python train.py --arch="uvit" --model="class-conditioned image diffusion model" --dataset="gratings and oriented noise at many angles and scales" --train_examples=395000 --image_size=32 --horizontal_flip=false --conditioning="class" --objective="edm" --cond_dim=192 --targets=["angle"] --num_classes=12 --cond_dropout=0.1 --norm="layernorm" --norm_position="res_post" --activation="star_relu" --mlp_ratio=4 --head_dim=32 --fused_qkv=false --qk_norm=false --parallel_block=false --inner_norm=false --patch_size=[2, 2] --layers=8 --width=192 --positions="learned" --init="lecun_normal" --optimizer="soap" --beta2=0.95 --lr=0.0028 --beta1=0.95 --shampoo_beta=0.95 --eps=1e-08 --precondition_frequency=32 --max_precond_dim=512 --one_sided=true --adamw_lr_other_params=0.00094 --grad_clip=5.0 --steps=10000 --batch_size=128 --epochs=3.2 --lr_schedule="cosine_restarts" --final_lr_fraction=0.05 --warmup_steps=500 --weight_decay=0.1 --adamw_weight_decay_other_params=0.01
Rows from block 4 of a small class-conditioned image diffusion model, named by matrix and row number. Rows with one number belong to one neuron. Each number is 128 + 24 x the weight over its row's rms, rounded and kept within 0 to 255. All counts start at 0. Numbers have three digits each. After the name is the row's rms in percent of the matrix's.
After each neuron's rows are labels from the 100 images, of 14976 (inputs lightly noised), where the neuron reaches its highest value: "responds to" is what is common among them. Only what is clearly more common there than usual is listed. The data: gratings and oriented noise at many angles and scales.
# fc1: MLP up (model.blocks.4.mlp.fc1.weight, 768x192), inputs 128-191
# fc2: MLP down (model.blocks.4.mlp.fc2.weight, 192x768, transposed), outputs 128-191

fc1.50 082:075131131167126096141123141086133128145086109127164151147114161127107103159124175130128130171166171149129078139131102143129148181141135124120132146091116118133161124160098135132140124145098175
fc2.50 093:150071099116111151086131161118118100166136145122124075128149158116134151109133095106125079133156102143098119145116141116096113135165114131146135130140116122136129084155137132092079084146122078
responds to: very fine; coloured; filtered noise

fc1.559 079:110129118178119141142159152105123103081100136124120117085109138117091075128161120139156152154130120116151110159091119167153160109123150132132157138120120078108168139143146117096130132128107121
fc2.559 094:157135122116088061118132153153120120146148156125110150125124099146172141103115174128124138107124131142111156171129181125156125140161142140140129146085144103118081156133142113111124128110095185
responds to: very coarse; stripes at 90 degrees; filtered noise

fc1.525 105:182130148130159111136133096086125151134090143140101135117096116132118104116115155162127110108144114122140161112095106114145108155180138113150142111143097121137125170082150133163135150079130143
fc2.525 089:151090102168151141139103130156134175113117095122108118144175115124123126132166142136112156154106182150194126154149132127097121104138124106103126108151104118135127122128105072126135105120129131
responds to: dashes; very fine

fc1.118 086:137128111111115133142130107122150165150141146165124092141102170129168101147135134119131080132133147126100130143098131124128070173130119118179121065089154133152114139117146107126160157136143135
fc2.118 090:114149139136142152146084109176090073151131149110124097121092144096121110137114156116161135100108189114144083121104145156135106115135133142142189142148142146151143079129097155128149136141115103
responds to: dashes; very fine

fc1.416 099:167145137096169149121092132153119142141132120132158142137113139190106134089129146123143157142120144135148105129097098096136134162114067153103090155116130107122084149146137133116122097115142141
fc2.416 091:099135088123103178147157117113138098114148113189092157116134138117127148133116108107132094128129121110136118120126136208094076129095101143124139138138116150104160132139114161125110180088105134
responds to: windowed patch; low contrast

fc1.136 120:138169129122096127138104088141124132146115112107110128135122154094112119166135160175142069119096143125135176152139125135140120155140121141182150085119096127136100144113125155124145151137179143
fc2.136 093:092150142140148139160139101155153086117118121149124143086134111126117085163114101127165115107142147117107115118161097192109089132141146113084159088110124144115098122088128133140086130101122124
responds to: dashes; very fine

fc1.218 080:146123117156114146132095124103116142168119146152078096102116128152123114139144118115114135123149136134100100069131128171141103113123163086124146092139148138143152121142150131137108158141122130
fc2.218 099:115140114099115141094137162108176159152158130132149169108086115110164136158131104111088104172122132156147126155162164114163134104165148177149125144126132146106122130155143107111112149155143142
responds to: stripes at 90 degrees; low contrast; filtered noise; scale: very coarse

fc1.427 101:139159148174128111171123150106125116151117134121090129111107156169106088174177128097102137127133098140134148132122140132141119115118165147151123114115128145143187138135161096120127158125146126
fc2.427 103:151090086101115125076104100116096150148167170167130162102163126090174154108097144149147095093157133159117057150070110151145112157151117117112126136074139095107108095160137148120152096153131107
responds to: stripes at 90 degrees

fc1.239 082:112119107130104144146126126059169104136138157102141115150150166136127157083138129079175116105127127120142092130116148152123140130113129133084095128186093129162113112119112130165152164140115116
fc2.239 084:154150109119120102109135127100128117157146145140132113107155102131080103147082102154143138109145119125113161161153146130122108137147132159147133133140115089136126139154116161091114147123139104
responds to: stripes at 90 degrees; sine grating; sawtooth grating

fc1.510 081:148096105140167111131152137099078089131153131122145115126134137150162119151160126097116144138123123148142078176115095128136164126118120122130136159146142105125147122081143143122131130132132132
fc2.510 091:134133111116087082099148130124164128131114147131132149090117113112103142127108080129155115087166112148128162142134136122120113135146136178152090110136107101096130140178123124128112129156140129
responds to: stripes at 165 degrees; very fine; sawtooth grating

fc1.55 100:122082167135082159120128122094125101127160150116169144138126128155099139169160125138120159134086121097169146141134142132141156107134069154107120083093124099088142122134098154115113147170068151
fc2.55 099:148146132150141064176144139150137099111103136098116141133130085092140130124124070137134112138155125130115161141145096094140109140123145153156122138141128142117146107145171137119137164139150131
responds to: square grating; stripes at 105 degrees; stripes at 120 degrees

fc1.748 106:135139109142128107154106122182142163104099135131125132100093116142146072146153157166107095146120127110139120139150110114126102141125140124119095164143131148146139157114156126179124107132113155
fc2.748 108:108122131137107126145139170149147155146158111131157159115108094129097114127099121187109145127181121133109133118137122132119085141074086092109089107111152166108154145141143099137132113125146103
responds to: sine grating; very coarse

fc1.325 113:117113104150107090102109086101147085097123116118115117124107135134128130141172138131131096168113159087111119140135106125129148156107136147117157132124138167139184111137119113143128169140149117
fc2.325 113:104161112143125129101137143134141112150123089136060089113115095117134145170115098132122168166117155116078159133179118119131137124091134112177101154157112138146143133129123117169109117126142133
responds to: sine grating; very fine; stripes at 150 degrees

fc1.712 099:112121132104126109121150122161135172177116148111094165165134130115126138190101176124105136142119132119124144117110128181138079162146192122150119132133121135119138125101150139116125107104144147
fc2.712 091:127133137110153114116132075115112089119103131160130115143157123137137122118158157096140176166171128105130139095165103180147090104126092132123097104106106119138086089148128123166152112125145129
responds to: coloured; dashes; very fine

fc1.560 103:137136108091164157163119126125096097155132141095098136106124127110138132101146112128207105130137111117160117124121108123144154147147151119102082097119117058141094096117096144145158079129100098
fc2.560 092:145125164136143095082151133109147130137158121185121089090105121183135113124173130139169136117119065152072113138135131126128125081138114155080116124139144142103114101138117124150126177101143128
responds to: windowed patch; low contrast; stripes at 0 degrees

fc1.186 106:122181131134149154164170115124075166129106152128121121121123109105160125083153157108128092154107161143111118184146129137152107154159122094179144132149116147138132146111103112102165126118162108
fc2.186 089:107109148150128121108095136136116125125104148066136160169150110123135126124107116158085155111121148177171172114125088124078110094104092135101147133142108123125158075127114103112149141106157138
responds to: dashes; very fine; stripes at 15 degrees

fc1.556 108:122149156136107115119145136153092112153127115169126137121090140117133158106108163147152126145095166109150164160095155085102089128127090106175178117119115119104133165104155122096142117138126110
fc2.556 098:149140124128154126113132124141113105137116148069126156116152124124124103110098128072150156118110162138126139181174090142152136154174092104116165154103157148125111119187125116111140168105089169
responds to: dashes; very fine; stripes at 45 degrees

fc1.146 080:154120119113132132164086084137132145100114110105126119128160125161138113123125121096138167143131139109124128136103131092122129110095087073136125178163109131086105163159145158117151143174126143
fc2.146 096:134124139152134123082162158138144137170111153168067152142122132098111158129144126168109105095155108146129121134127154156160146157116157158133128084096135095193157114120130121144094129107143146
responds to: sine grating; very fine; stripes at 105 degrees

fc1.626 083:133145106141119111150094096116144146157173124112114114140103096114118151148214133065127163151158131097126120123151176120120110109122132168109100140115122133101129099122144112104128158148126111
fc2.626 089:153124122114093135112137132132135112160098092139145169145137119133136144127062122142162164144099155153126123154103125154116133121112142142105137167142109120080173119122157126137153126113139138
responds to: coloured; sine grating

fc1.20 091:156108073143112123168162135123127114114135130131112121153079132117126151160125132130173090100124128107097105135135136138156076140096127154176098094125120111115154137139095120104116140160120124
fc2.20 090:145147128096105138129102111120142155147126112100145119160147156148136119081120109100134130144142137142126135098158140137129173121108098116140103141110118118132125149131121142146129159117161123
responds to: dashes

fc1.80 086:154144127118106124151108112130107103085138130087152071095152142136142174111096122113137132146192115105116121142106140124101132128081150106087134138127084140079115087159123181089119122153081104
fc2.80 096:121149126162112104121128138099113131124169147097135148145144116103128115144137087141143127099128106109113137177114116119137140145142135194114152164097140145090095172146111118147113107102136099
responds to: filtered noise; stripes at 90 degrees

fc1.214 094:079150129167154111176125132093127119164100128112100121131096139170082096143153170100104146167132129141150123149125110158130120126124159138131109134143135158133208131146116113124145144107121173
fc2.214 105:126141098119110098060163104122123122158131133099096158102129096122137125114112122149155165109115078162121136119126166139126109115170148142168123135098121087086127110139127137095082126165128086
responds to: low contrast; stripes at 90 degrees; filtered noise

fc1.473 087:137095117121128147151092099113102158133109126138159108083112178095118156147089110087142136143116135117148120096160133111099175110126143080117105159166062109087076127145129108163098114112145121
fc2.473 101:146155111153125132084141091146150115119145091157124161161156145129102125098121158146126122115110086160132094135124111110135140154101090117118109077105103157111183160072120138119181137099130140
responds to: stripes at 90 degrees; low contrast; windowed patch; scale: very coarse

fc1.424 121:127092152121108135164100088116151131150143149155093131149125135159101152101131130151104117090115148121093155124148071107148146114118142121168109111129074116116146150084159137126159095102132139
fc2.424 095:143105133113086106118099134155193146129166148150115127135121127126130094113157135123098123175140127105137133142104174132140130112113132140109119128141134126129106118095128128195104140128118136
responds to: dashes; very fine; stripes at 165 degrees

fc1.430 083:141162124151134131126152128096123103135145137167148141110151174144137137100128112124119148108169120115139158182069075162171168103081150111092110131121142113117147114117107086146149104106084135
fc2.430 106:122121142095116088119134128127110132113115150159153161107114100128097156184106121096137147145113136120129149162182157140134172131156100149135126129125147084114108149147111178131112133139140156
responds to: stripes at 90 degrees; low contrast; sawtooth grating

fc1.515 090:116186109134115051076144165141097118081120101127143119092154078118144135141152141107173093121089107106119120165116126128123119133130104148126138175103107101169153140136120124103087111134126133
fc2.515 109:131108134109141114106138088062135125179121144106087149142132156161104141064133148085098119137145147143125150103096132100151136147149125122152140104132134121128062128097136122096113134100125111
responds to: sine grating; very coarse; stripes at 165 degrees

fc1.133 069:122145144131172163090103141129138136116115106129115151142147121055159141130102070111136116144056128089152137074136123080116112096135091130159148132132083089126072149087160112133107119126119124
fc2.133 080:106117114121133135148101085142096126112110158133138103155117158180088110091115161129110101102155138128129088120128107148147145169105141092107153140097123175162145110113120122131160106100141142
responds to: windowed patch; coloured

fc1.731 084:167131090104095164133124145161121157101114119139170136157129162153096111130098090171139144067163156136133124107123151135083123128113121110137112160141151142110111111078151130141113154123127123
fc2.731 094:142100186131134106170131114108133079138170137131142138110103077113135148159143102142127114178130098125135118171180107127139109171127150110144104120120121068114135106129132117110199081076108143
responds to: very coarse; sawtooth grating

fc1.343 091:075130092116114100108123152112107116114132128096140082109170160133161130138101147143146131125132151151097163110166151135096149084106134086115152127099131123122127117095160138087128102139109096
fc2.343 111:175154129116115119119085105126145142122170088102130154174162136148133111105105126115114140129131103136133136140103133117141104135096123097131128128127155165107118092122103098102163107155154146
responds to: square grating; stripes at 75 degrees

fc1.591 081:080111118180126076109105153124128150158126114128141133109113136134084116143138204133137162144159130132141099163143122185157100158159127129122108146073141118149154135172089151088129096145107157
fc2.591 105:165111111071101144113126132143086158156164173113132145114132112078156143132116095126101122129132143094131136112135134155121120125150169175135149131161134105133086111122148127119126113155127097
responds to: windowed patch; very fine; stripes at 0 degrees

fc1.486 122:107143097136111052089095124153148110112137131094135148105100113148116138127128068129116154115115106135122141140153148140132109111107130123114114142157149145114142168104135078155143121104126190
fc2.486 119:155116117127164115121149124119151113098104139104121160160141129141152132097157116150124129108106168134155181079125118142167129110142142133094108140108162101083146159151125154125119115134123134
responds to: sine grating; low contrast

fc1.678 103:142199120121128157150111137179142145122144184130106137116139133098150101134093146108117112094095114144149140101144138141109091152084161146151142144118162160120159118108121110148139183119117121
fc2.678 096:128143107165167150115151143153124111114170172123174144132138158159112129115097128104165086139117126134092095131113131087122086118143143136139102103135116099075122132153161133158096136097122125
responds to: coloured; noisy; dashes

fc1.160 112:139126135099107100139133137109098163083159121108117033130125126118160119155120101112129119119153102150107121152116120133132143131125152118102121151117151137093134135118129136101095080128107105
fc2.160 133:085076112118108164186115112120115085136145130130168106121134129116163155125141106129129133159106123140144118137079097120124121148136181148116133137154137144087146133128122144138135147122131114
responds to: filtered noise; very fine

fc1.565 113:066132081096114086087142137108134102176110134137144113086099098163141099119164115161128163117082111082125076119130113139150133121108126120079100167127136129163140115140144126162124125130166153
fc2.565 119:114161104152159133133138088139125118132140095142121146113166132113149179123163120106112142144127148142129086119134175121142158139128138130098157128093159168085145112144155168139101168116096124
responds to: sine grating; medium; stripes at 120 degrees

fc1.159 087:129114113106121144052142144101131085135160116109109101118132102137115164097115126134133142141127135146109097145133105124117095117118129146100144161160142114153167109131127117157100148157131088
fc2.159 100:102119136157090085148136104113092145157144159096109152121106114133155126143145143143146139136163095130129113124127127138131130143132175161090112126109148105124186122149072145116084118168113139
responds to: windowed patch; very coarse; stripes at 90 degrees

fc1.276 130:125121093125151156136129143179141155155148163153178116149108132108118096116152131124123095094192122154110113122159099143150124108137086127157086163083158134115099135125152156127126139117072119
fc2.276 104:138145129200143124143119110119111127102082152132115127107168077086115140158127152119127132147134131127156152139149085128119109116104137131116132081129095106130106184127154120136143139109162111
responds to: sawtooth grating; very fine

fc1.405 098:183148131149125128100109194128094139119133117171125135201116148155130136176142100165152130173128142110139122109154170075119125133130096134101116161123073150160100122114159113153137111144155160
fc2.405 094:133117138097135087150078110139136133112137139138151140135139124117108113112133145113114151093146104141130129137122072143158086157088122119145132148156102170134150119161161127137178141119109171
responds to: low contrast; square grating; stripes at 15 degrees

fc1.592 084:117118141106105117128132151107116141056132140146153104105162175125099121134124108158136115114097136139143109132101094133176123154141120130126129139113127141143113127122101152124097074104152108
fc2.592 102:131123154111114124125099095120129119156141152117130155117106116133134154073139126122128095151182096162163123131145108099136124154131137182158091115136090110107119096181114131116130172137114137
responds to: low contrast; very fine; windowed patch

fc1.212 071:131129158112114118041126144108117115133146116130139133153153073115151147080122101114133122136108132145117094128100071127145113140152129119155113138088107093165130145112120110147083086158120126
fc2.212 102:129106107090151136133130079103106122172137151111107130082140165114125142091126164130108082153156118109176126136107138133116137134140149106128138123146120114107106100152130143141088161140155090
responds to: stripes at 0 degrees; windowed patch

fc1.716 083:163125093109124149168135075117094059090148108157125053117125126138110150161154118145139128095101155091115071150151117130119166125098140118116150167142141125155150094096137102132135140126143116
fc2.716 092:187106119136108108094159138116120123137134139092111137118091140138107136097122121119184127108189096144128169149104110112128107138141156181131123099146082145140133110158156112098120133148102129
responds to: very fine; square grating; stripes at 165 degrees

fc1.699 116:149143120133144090149152092126120140138113150153156140105138127132159134136115126165196123110089134124161114148140108160115114091150117124146134176128133126112114144126137116051130150112147140
fc2.699 095:121150105100093155105098118106171157119130117150117180114150169130176165113142085153144179101094128135129135150105086184110132106133129097165122139136121160144142122160140068122129088059088137
responds to: very fine; dashes; stripes at 135 degrees

fc1.366 116:141153103151072134126109153160140107161122118110123125117118157145130183193127165095141137125121142091134109143172115144139125120125070160123116136109106122152160135130124141096113069087138119
fc2.366 102:137074154134142129098159104118151109117145135130140132155082115142097129140116135119148126117133134138110158130098113141113095101129147146136130142137168166129062085132091093123122132133122100
responds to: square grating; low contrast

fc1.434 102:152111131130128181161130102113103101123106106119117117129136130143165154135131117110118109136117109141073131096141131139076142076121132119142117185131096109025063103136130137132104093124087136
fc2.434 105:135118105092083108154106129131092178082114151121132105094147157132129141138154125112125099107126115094116086146119170134123140127064091132140117129152133142186124121153153114141137168126157118
responds to: windowed patch; very coarse; low contrast; angle: stripes at 90 degrees

fc1.617 092:168110150100154095126179108120128108113126134134119136142118172123131155126090124112092154122154148139132151115190118168119152155131129147133121123138074070143142182101092153135136131132138147
fc2.617 089:099120086135134139146133149122106088178134125079108131170178128090167128112143145175137102119114144096117146093115151100118110105150109076110107117135129158188148112111135088145156131156150133
responds to: very fine; dashes; stripes at 0 degrees

fc1.195 090:146134101107090104118135122131127068115111158130142078124161126144081136114150186137152162103104121146124115167144172164133140100135103153126124141141106121117152129121135141124089118086133092
fc2.195 091:144110081152122106105161131100150127141126126124122147109093070124146148135145115115117160124133110152142145154142120140152115111114129143172155114153115129081150122144084103116148125175128123
responds to: sawtooth grating; stripes at 90 degrees

fc1.61 120:104121125129102106134109131121144150169119129171155128150128130098079128181101137123123154102093113119137162091153116120126115118119118118161153112120092157118147126119104152134119097116143093
fc2.61 091:104154140133106175133163140100094099169137114134111137121126122138109145140124149105114086166130131163131133102107151125137090140139123093138138124130142122114081150157120092164132117114159132
responds to: coloured; very fine; square grating

fc1.268 125:099101113119156152097100159136123133131154112168159090120095151113120104098128128085114155107150081149146106151110113167109102116108154148138105115134120169132092153120127140167149137104106151
fc2.268 116:118071117195126099104122133122097134088143116163116106152134144125100138107103088139140140128137113131117123128158136088133124086138120097120115130101160102117145107129103107156146162139135127
responds to: low contrast; windowed patch

fc1.564 113:104105121150084102154113074102166133160115173156160103134151129130120157147097176131104095126137139131095124146129098129106120147104114106158155148111111120145102142086134113114128141095149145
fc2.564 093:114123111162116154103134148124089103123140098122142091164108129120157137098102191089089111143137112115119139112112150097136167113136144154141113073133109110114134163139097202171153153134100132
responds to: dashes

fc1.90 103:127119154130178128150085174130124142124124147095086143153114123108077155114104139146123148113094145110125136086144125093109130117150098159180154105117126136142124128114126128075137125130135147
fc2.90 097:126106133142094123113116133128156145095148114138159103135150090110083085116123128153117141151146152164151138117133149106106144138126139088079115159159144124081166130108132140162116120158119084
responds to: very fine; windowed patch

fc1.659 103:123147114139058113174129134120105120150140116146128108102116119117167099140109154122122100139119119136101131130131160129084133100095169116094117125097103105141129137146116123133109158132104136
fc2.659 115:095103109122166161146123129138156147146145177122138117088136158155130164163136148141105070131113128125130104076138108155128121136163138132115145113122141167099187128128143143145137159135191131
responds to: stripes at 0 degrees; very coarse; square grating

fc1.677 127:139104124179132171136121170086123124099088129092093160139094141100133129124096185118122122109135136131135158118106106096085167110161080137174116117153118096125164109139119122133140151161159088
fc2.677 115:127152147125118104113139130135154132098152127145156103066183105140113116139189080113121120154135122139113082088124138147118126136107145125122121174067132145136134122105142124165119089078091124
responds to: square grating

fc1.441 117:149129154142100115102095087099164145154144141102182126118070106133146130146097104138145128123125134120130140138138148154141175121111140107143139130156178143155095105126149104166135149159100121
fc2.441 092:114117137129089142170114174151127165130145118112100125154096144112153113144143122160125198104129147095119131136178119143114083131094128140163165133162113172158162082110114123097114098125108105
responds to: sawtooth grating; very fine; stripes at 90 degrees

fc1.81 120:160126108152091075139110103095177124149159148129166108124117139111162128168157145127125074152111133133104080164122110111127110102073129119150107155105123136125167116160127110159108151115132145
fc2.81 113:140161112110131150146132107141145106118160131151109146137171102110116102187126114162135133143111157128120122124140161138136131157141143108081152152089112122147115117166142135115100116121120104
responds to: sine grating; low contrast; stripes at 15 degrees; angle: stripes at 30 degrees

fc1.414 079:128114114180158111113123124117112134182146125086101114136114147159065116164125156078101166173140146132121091133111135170150124126149176136121123130099144119149142107153108136125103137122115144
fc2.414 097:167128106130125096086137118153167110131164135147116125068117121120165143144127138145169137089146123156112146136129139153142089141147115152131101114097116089106163136161142107129111149145120125
responds to: very fine; stripes at 90 degrees

fc1.289 081:143085132079110142122151132139115117101132123157130102119137129106118179175115075143140139126113109115078109086122152095122162133139132162139143113137092112098100078138147080143093131107126097
fc2.289 103:112128145143142156145107116129120134124091140120151155156150177129125094111100163141114068104141137128151115135150120115126126143111119061122129140131137144160105171090150150114185114130141176
responds to: low contrast; sine grating; stripes at 90 degrees

fc1.601 104:122111113089149113114109114107151127131124140140123081143110114126128131135152171141114134088124174130133117144130095114125132205129113112135119116107096146074073132148159139121163149098125125
fc2.601 086:121107133124143154146158135155094065096118133096102147110113111118153123119119130118132108146102143133135176128114139132130123120139118146119144133095145149116160142099128122115131154138143145
responds to: filtered noise; very fine; stripes at 30 degrees

fc1.747 089:193102111150109171137136069157155141127115132143148170107135137088117142148121135129132120170105150149126113074163127131136138108142128125130153129103103111097158168142127123138136136104160185
fc2.747 086:109141131130131079091124139092159071098132150170137114125124103129104142130127154121128084091148088140138157188136109093152136095119124143135134123145142143126134130099192116124148137168108116
responds to: windowed patch

fc1.640 113:147093102129092142122127153139134137151142086127142126186136133117135125125116113094106114136095146109118125088113135105088115107092119112162121086078136116115140125165128094110134133158151114
fc2.640 091:144135119175174164151138124127126094100120104132130137073116107162126126139168127145146126116133132099121158178160126154097095131125183100094151139162125115143127125126129114104162098094096118
responds to: noisy; coloured

fc1.352 099:129109111122102164128099121125115152148101145098135149183155123103145139124124127163110116123156165062114119102137140160166106146133177106170098106101101132134147156134126110133127144151155151
fc2.352 095:136141119106165113117135125139117123142147134088152085123129183148129164104110147066097086142180121090105107124150167083138156144117107131130130143147118132116091118184143151156116155154129132
responds to: coloured; noisy

fc1.110 131:151136109093125124144104161139088134114146095122127145166114131140122137127127164154150155119141128108153142147072113116130111192150136130144155133140150107116160126135157162136143158143164134
fc2.110 105:132096120106084124109142113102106139108106110120086116143108121132146146127171151159137118123161107128143149122095079109126123122108135147147144082131144109107153129163106117132172172125153120
responds to: filtered noise; very fine

fc1.423 105:100183128149133111128127157134096164161124117172131137116129113136161125148160123132109119150133096151104129138175146160121118120135130130097142187167119111133160087146086120105113110124131139
fc2.423 115:120141112139108095087128074157140093177131129078117099113150142118120150124155085112122171121095105122161150141115124139164162087120144099165104125132152105111105111166180127140129099154131143
responds to: square grating; very coarse

fc1.381 131:151134119135171132147168130088152158109089132170105111151158135124117131132148137119123088127131096143101105115109129143138144096175113125162122104165097167142116130123124086140146088111117085
fc2.381 126:152100119158138128147169148127161122149085129136123114136143109153165181125106165133105140115115164155151154140166107104106112151123126097145092097137140148105128114140130107147145152126151139
responds to: dashes; low contrast; scale: very fine; stripes at 135 degrees

fc1.376 114:115148116122100186153119138133155131111123111126119134113144106091145115060118140139094123123126100111107146131102134147147135161164119085119120097114109118116125148135128091064070114098134090
fc2.376 107:131125132091126155043141141121119194122142100125175098180117139122132127124113153148110134124117144102089161108122145119152113148100130146130090132124119143163192143138142098112128141136124119
responds to: coloured; noisy; dashes; very fine

fc1.171 102:073110149132134121077132160124104140122135103104146141149150136099162149113109157144103131170147163146128104132139130146130127177123122120082129150103149138142098123135105149105144097156104145
fc2.171 111:175118098092143142146130122105114151154132140089121137123139119125128126098114161128154121103105091149142110143128140135115116108117144078167149104166149121141095095128143152119137139183157103
responds to: stripes at 0 degrees; low contrast; windowed patch

fc1.665 072:176128122118129119147102182089119112101123125111099112153098178202113131151149137103085103123080147139172138112105114113128154083127136136121118139144173154101171132124122103131131124097141120
fc2.665 109:114138122109103097085167158109113120162150139123118126078109155130133123121158125113117142099151125166146124146137136124127065161149126168124144118119173114126105138173107145142109149136134125
responds to: stripes at 90 degrees; windowed patch

fc1.549 092:169133103118151145116131124099146105143116134150147120110152195139129095070097192135154104089113136140133173136106104137148110096084142130088150135132115161152096132084145129166165115112155130
fc2.549 101:116115142142102092152105127116144118097142148124143115158104089105119161178143110135122124161195128132103092194165137142134125178180155158142097108138155097111148108170112180113114148110120095
responds to: noisy; very fine